{"model": "sound classifier", "dataset": "single English nouns, adjectives and verbs, spoken by a formant synthesiser in many voices", "train_examples": 78125, "noise_aug": 0.002, "n_mels": 40, "hop_length": 160, "input": "log_mel", "spec_augment": true, "win_length": 400, "targets": ["word", "voice"], "num_classes": [114, 4], "arch": "conformer", "norm": "layernorm", "hidden_act": "gelu", "mlp_ratio": 4, "head_dim": 32, "fused_qkv": false, "qk_norm": false, "inner_norm": false, "subsampling": 2, "layers": 12, "width": 128, "positions": "learned", "kernel_size": 15, "loss": "cross_entropy", "init": "lecun_normal", "residual_init": "none", "optimizer": "adamw", "learning_rate": 0.0013, "beta1": 0.9, "beta2": 0.99, "eps": 1e-10, "max_steps": 8800, "batch_size": 128, "epochs": 14.4, "lr_schedule": "wsd", "decay_fraction": 0.4, "final_lr_fraction": 0.1, "warmup_steps": 170, "weight_decay": 0.2}
Rows from block 4 of a small sound classifier, named by matrix and row number. Rows with one number belong to one neuron. Each number is 128 + 24 x the weight over its row's rms, rounded and kept within 0 to 255. All counts start at 0. Numbers have three digits each.
After each neuron's rows are labels from the 100 clips, of 14976, where the neuron reaches its highest value: "peak on" is the class under the peak. Only what is clearly more common there than usual is listed. The data: single English nouns, adjectives and verbs, spoken by a formant synthesiser in many voices.
# fc1: second MLP up (model.blocks.4.mlp.fc1.weight, 512x128), inputs 32-63
# fc2: second MLP down (model.blocks.4.mlp.fc2.weight, 128x512, transposed), outputs 32-63

fc1.376:150151151132140114127142119140135128157166117160121097129137107134138136128158135152106111141097
fc2.376:085111121156088121183120173128142123069112136150107140123180148096156130134120129164143129156108
peak on: /v/

fc1.94:191139158089114167105133127115133134155119130139119081122111132161093155133108140116118085150143
fc2.94:144122148123166134164173140152103120094099105145131149104100102110107107112108154131114124138105
peak on: /t/

fc1.62:110149123140116113077135109140160123152143154146119108113140091127137132120137120144072129171188
fc2.62:093117073167143132160107101127186119127133126168133099160111099117127149099125127109127123103117
peak on: /i/

fc1.289:098135125106177113104118135164125109138150142119100121110147152157080120098163164154104136123148
fc2.289:138103115122146125186142123120114105152121120136094144142121102146146098105116119092113159115108
peak on: /u/

fc1.469:182131168129121130096125118144113146127127147146121128112122152153089120104141098147085127172159
fc2.469:157108096124093134158161159123091121078120128075163088120153144088131176132135123177159113123094
peak on: /z/

fc1.368:174120179119124146105122135126091131155119143165148129120122151135077115099122105149079120146171
fc2.368:137147134099125129127144135138142129091108107070145118103163123091136159129157121181155136143097
peak on: /z/

fc1.463:152125164118115159103130112103110147161113137148128129119110138172102160124120123124122090156149
fc2.463:162100105115146136157163130152103117119118115122151147102124139090117112124117172132143144157105
peak on: /t/

fc1.355:124129125137138151116143121108119146152154128152129145131127116116142113050142105146126134142146
fc2.355:130118134120139136224100114105080115107121120103132121135143124142145101143115109105149155147133
peak on: silence

fc1.254:119106149162174147124112137145111142168099129131091091115107105127101052062169156137114121114115
fc2.254:121121125142135114155110098100132123136107131125107158110115143129127120068128129147135131137133
peak on: silence

fc1.421:118141120159129124102138126146142132139073123127107161149077153172087123104156134143127078143120
fc2.421:092082122130114129164134114099126115145115112163120171161104130138121127154135150144128147156116
peak on: /ɝ/

fc1.502:191151175121111126114098145133107148128134133146135123119124142144115104095158091154112119149182
fc2.502:151168092138124111135148125127125090083116107097163056129126154116091155128102111147143128100097
peak on: /z/

fc1.80:175151125147125122144118122098118150161114132108161126148116140115114096146109118153127150162138
fc2.80:127128111105098108145124128095133120109129126174150170150132116093159135092150101121133145138179
peak on: /z/

fc1.60:187148146111133154123152136137130133124145154107159074116097118150126154154133123127096109120152
fc2.60:099091105131092109196126143113109133120158120086135147142151093131125176163146141151158157137130
peak on: /v/

fc1.55:134084179088146117106130183114108109127138140137104137129131158150061127151161154179067135126161
fc2.55:139086144100126139164126145109095119124128124108145105158135084107134127098149137126151143092104
peak on: /u/

fc1.150:112113118174106165123137135125124131136117119125117167112125115114171096060111115160136131163173
fc2.150:145105113111137142180106128100086122101124126119130127154149113155140135145134118082162140105119
peak on: silence

fc1.313:113128122150125159108131145128123132135146126146119163125138093130162113073133121162133108157162
fc2.313:107090122126135133219108105114097132117118130117128143138134136137149105152122128112169145146125
peak on: silence

fc1.326:189140154107128132105126136123116144140140130144131135122129133142114109087159103155105125174188
fc2.326:106164070164107127122144144123159092078109126104141088107116147118085174157098131181133121110115
peak on: /z/

fc1.149:119169117158126178106108127104162124125067147126121142150116136117124118077104130141122102146140
fc2.149:086093129150154124179127134108121123134124125135132137154122115131134110128159135111126164088158
peak on: /t/

fc1.176:169128152123121145111116136142119147152143136154137121123131152135100102087156103157094131180178
fc2.176:143147086147098136153140130131130102076118128093169070115123163107106169138095118171147112108091
peak on: /z/

fc1.229:096121134128159131091096138088133113155083107154121168134098113123092138137125172154118148157137
fc2.229:101106107145140140180132112123151128106116119100126128156142143111124139122165136135132175146132
peak on: /u/; /ɝ/

fc1.372:133182137128149166122150106167149126179126158139124082107127172158082079081154115136111110141126
fc2.372:125095125119142132191118125114148128125126161117154133143068110063160122109137113131122133110081
peak on: /ɹ/

fc1.457:098127127086184129106127142158169109122119129128133085100149157160126126115161126134141137121116
fc2.457:147120109127132133186150131152127113101133122126113133162120108114119090098138127119141166145123
peak on: /i/

fc1.105:182138129112122140099132129144106142147132143155132121113115135147090106085147098154106130184203
fc2.105:139146083133109167147127112120147085102093134116148077121130157144114139126081113173136081129103
peak on: /z/

fc1.46:111135144145122089067108149121142137122103118144111143134123127119092152127149116184113148182184
fc2.46:102119106143166135159113124132162118119126125126127151153145132096133154115143117099098142147161
peak on: /i/

fc1.315:176116155103126124124103187114122132096117148108142108117104201154125102128102153168114080146141
fc2.315:128132132106135138149101195097129177074127130104118162093110132167125150135117122140143104165121
peak on: /æ/

fc1.432:155151116138087124101149131152151154128151112083144146088122129135116158140185131161113117147125
fc2.432:158112126155114134162145164141089121071130105086128102149155108120165153135172124103159158107108
peak on: /ə/; /oʊ/

fc1.408:150158149089115159115142111151111107164118125148140129118103107171111153107123125131117103139124
fc2.408:155143153139122148132141133166137108087104116110134146125101098127131171116130119115137100153104
peak on: /t/; /n/

fc1.505:130130144123171117106170116163115119167129078130110105123147137169065141157181143110103152147123
fc2.505:124099117125143134172120161119134134129114136136123123147117102102129106120124138084107150121097
peak on: /ɹ/

fc1.452:175128152121116131111117128147119149154140137154123126119130131139103107097154096147096123188183
fc2.452:136139083139092145163142136124125106080110129101165072109121155116104166150093123165147112115089
peak on: /z/

fc1.52:164130138112145128116137120153143134100185129148073145106130078146125113102186152162067116150162
fc2.52:086092121133116124159135113137147113117114112101064132113146122107131124131116158121132158129103
peak on: /n/; /tʃ/

fc1.71:153148159120131179100130132139138140157126133164124096102107134177104148105138115144102062148139
fc2.71:152126083138167176102144150158145117079109105145124161100118119111084088107129112120128152129128
peak on: /t/; /n/

fc1.172:081172117115148142117140101122144123167109111147149116140114169101126108117130143126081164129140
fc2.172:195133128126129123153126130128148123132126129111100115153073089146104104143125126102187105114106
peak on: /æ/

fc1.129:144135130139127152130136129115149142129126125155145165133122133143119141064111126160115133156163
fc2.129:141099147113145119207121117103072122138100112094151151135139125125142112139134088081168159130130
peak on: silence

fc1.405:131154128107133159111138097128143108157138117182126107131110099158128159105129137132109088132122
fc2.405:166148146121114160142146142168124105081097139132135138117111117124140162113120126110151104167110
peak on: /v/

fc1.473:117126152141128180139098107113118151182094114100112156121118137113100108109129135150118159122132
fc2.473:147144137150111119142118161135113118111099087128116152137126118106129106109139097102147152143106
peak on: /p/

fc1.208:181140149121111133098127132143103153154148139146132127105123121142102106094151108160100123189188
fc2.208:137141088131102156159137114122128084091104137100155087120114150129101151136071128180132087134108
peak on: /z/

fc1.392:173137145117120144110139123134110139155146137160125132113129128142101122084154097172102136197191
fc2.392:128129083140113160163133135114152088098100134108165085106123146118101166158089138183121109115113
peak on: /z/

fc1.201:139167137121088146108119134128142148146119138142122147122108136163142105110119141132091070136149
fc2.201:117105135139130148202116148105120133119078140102115132117081159132129096110103138124128110109102
peak on: /t/

fc1.487:154101136117149126131118095118063141080135108109121103147086146137154141130121153159120102158101
fc2.487:102154126108097144145140117119206129144127123109142125136159118118100097130147104121123149117132
peak on: /m/

fc1.476:158137153111124155101138118135120118170110123155134133119074125169097156113119140126127092144128
fc2.476:154091077116167151154147140165115114083106075108142134107146126099093129138123148115152165126093
peak on: /t/

fc1.287:172136153122120134114127132123118146139150142146132120122118144137112097100158101153091122182178
fc2.287:126152075167101149139146148129130104083126108097150066104120149120096168149081138169140091101112
peak on: /z/

fc1.327:141140145125133150079144110137152138172132126152109130108101119177097151135129135153094091145141
fc2.327:147111118129076163182132164141136117085100122112111164145114139126146148110135091107155154150107
peak on: /n/; /v/

fc1.118:162147162128138119102120148131093134120120141139142103116117136160090151098151124144105071178155
fc2.118:178133087127189126062134116160169116124109121130125168123083121102080114124147122106131163131130
peak on: /m/

fc1.438:114113160160160119116117153110137149133121129139106140109128099115129136074171149131097109137138
fc2.438:116146117137129131163137106127109125147103127097147132090125138077100124146118120118107117110121
peak on: /w/

fc1.347:106125139140136123080086165113095117137094105137061136157108172156056130139154126122092174118155
fc2.347:134155112103122154149126142119132126104105130128111135139146139126129124093133114128138184131126
peak on: /u/

fc1.454:109102150144145122112143133155185189146114073158058192096107171133139133143124148143138137136126
fc2.454:173110114110152107169129114111104110137138164130150128118133083128115132154118089094116101125153
peak on: /n/; /d/

fc1.436:153154155089162101081146139133149125117152133138132146100133105104125151129211085167103146144134
fc2.436:148098112174102135149142161138148124094138113076102180126133121108129130156137155122147150152118
peak on: /v/

fc1.420:145090131118201127084122142138141115149130178103138136129130112128141157112163131130137093120174
fc2.420:159136138151131124150150126164119111155147122091150135137187104105162154081160115098139144151145
peak on: /l/

fc1.418:171138154117111131100120141127102148152141133154128116114130133131117112102161097160097123188182
fc2.418:136148083136089133134150143140121099063111120098158059116124149118112171147103114164144104108100
peak on: /z/

fc1.91:149166121145109144079104130110145128118077161137089152125095155157116124080106125130090100136136
fc2.91:109106126149151136171115112116120128144118138171102154147132138119135101088138121140129148121142
peak on: /p/

fc1.39:138142130143137103113124113124159136135091139117148161149102131112116110088116143168104090143144
fc2.39:147068126137139135209122139120108129122129116120125150131141114122176083127157140094159168114136
peak on: silence

fc1.134:152140142107104157091140112124123128173134105141125123126094127184083160135115138136126095153149
fc2.134:161113110117147138131158163145125137108102113120134165097140127087101128133128148142142141147121
peak on: /t/

fc1.269:137130124136157155110112163137146145109142149199066092139111155137134099067108122136131076125147
fc2.269:120135128134110142187115158107107120101109118122146135143138119137170137122130111090146139123136
peak on: /t/

fc1.375:157166153152113162062113149145170114118129163155081122113146111146117139129138140124113102172139
fc2.375:123098109180128144133129136126135062112124135138121139186125109124129157140173129103125186137131
peak on: /ə/

fc1.15:096123169102106099126144136088118122094131132109158137123128080123173147141181132110125142143141
fc2.15:159094086166131134169150102137159142146101132157136169108095111108128133154105121117140153144147
peak on: /i/

fc1.197:135167110147125182127147135132154140132082131114127178112121137135154137068099111149106103138138
fc2.197:106103127127116138180116174100092118098148117117154126174135119117165112131141127125172152105130
peak on: /t/

fc1.406:139163147133151146131138130130130119138133156145137083117120140158121145101162123121124111144114
fc2.406:083084131139098095195115148116107109116120162140133108143169119093201145134116108158167097110094
peak on: /b/

fc1.216:121131161113141139119145166100109125136137124133120128145127146165063156156178107131105148145189
fc2.216:114109110117128141156117168099116129095107131128113130141095145142111136125124169138160152114121
peak on: /u/

fc1.349:174132173142118139067107116152153100120104161135107111118104108182091169117117132150085141149126
fc2.349:142118148098144135116103101136164131128081154145086177102114133122076100116100131148110124160138
peak on: /ə/; /d/

fc1.486:172170127108114126141133155123139143113177131137161073107154139128128107102115108156118100136138
fc2.486:101140129143140129177133150126117121146078133116100180110149158133161098147136106115096106153105
peak on: /æ/

fc1.69:148143162121092120058125122168127112090098165128142176138125149155091144137112123139127157197123
fc2.69:116151107152171122151127125142138116127126135147121116157132123134120111133141087113114177133123
peak on: /ɑ/

fc1.220:141158152130139160097146112161129118172133137156131116128105116168099151103115131127093079139128
fc2.220:159159096113169154072128172161136117090071120115133154111101134117091135108126109108125135143125
peak on: /n/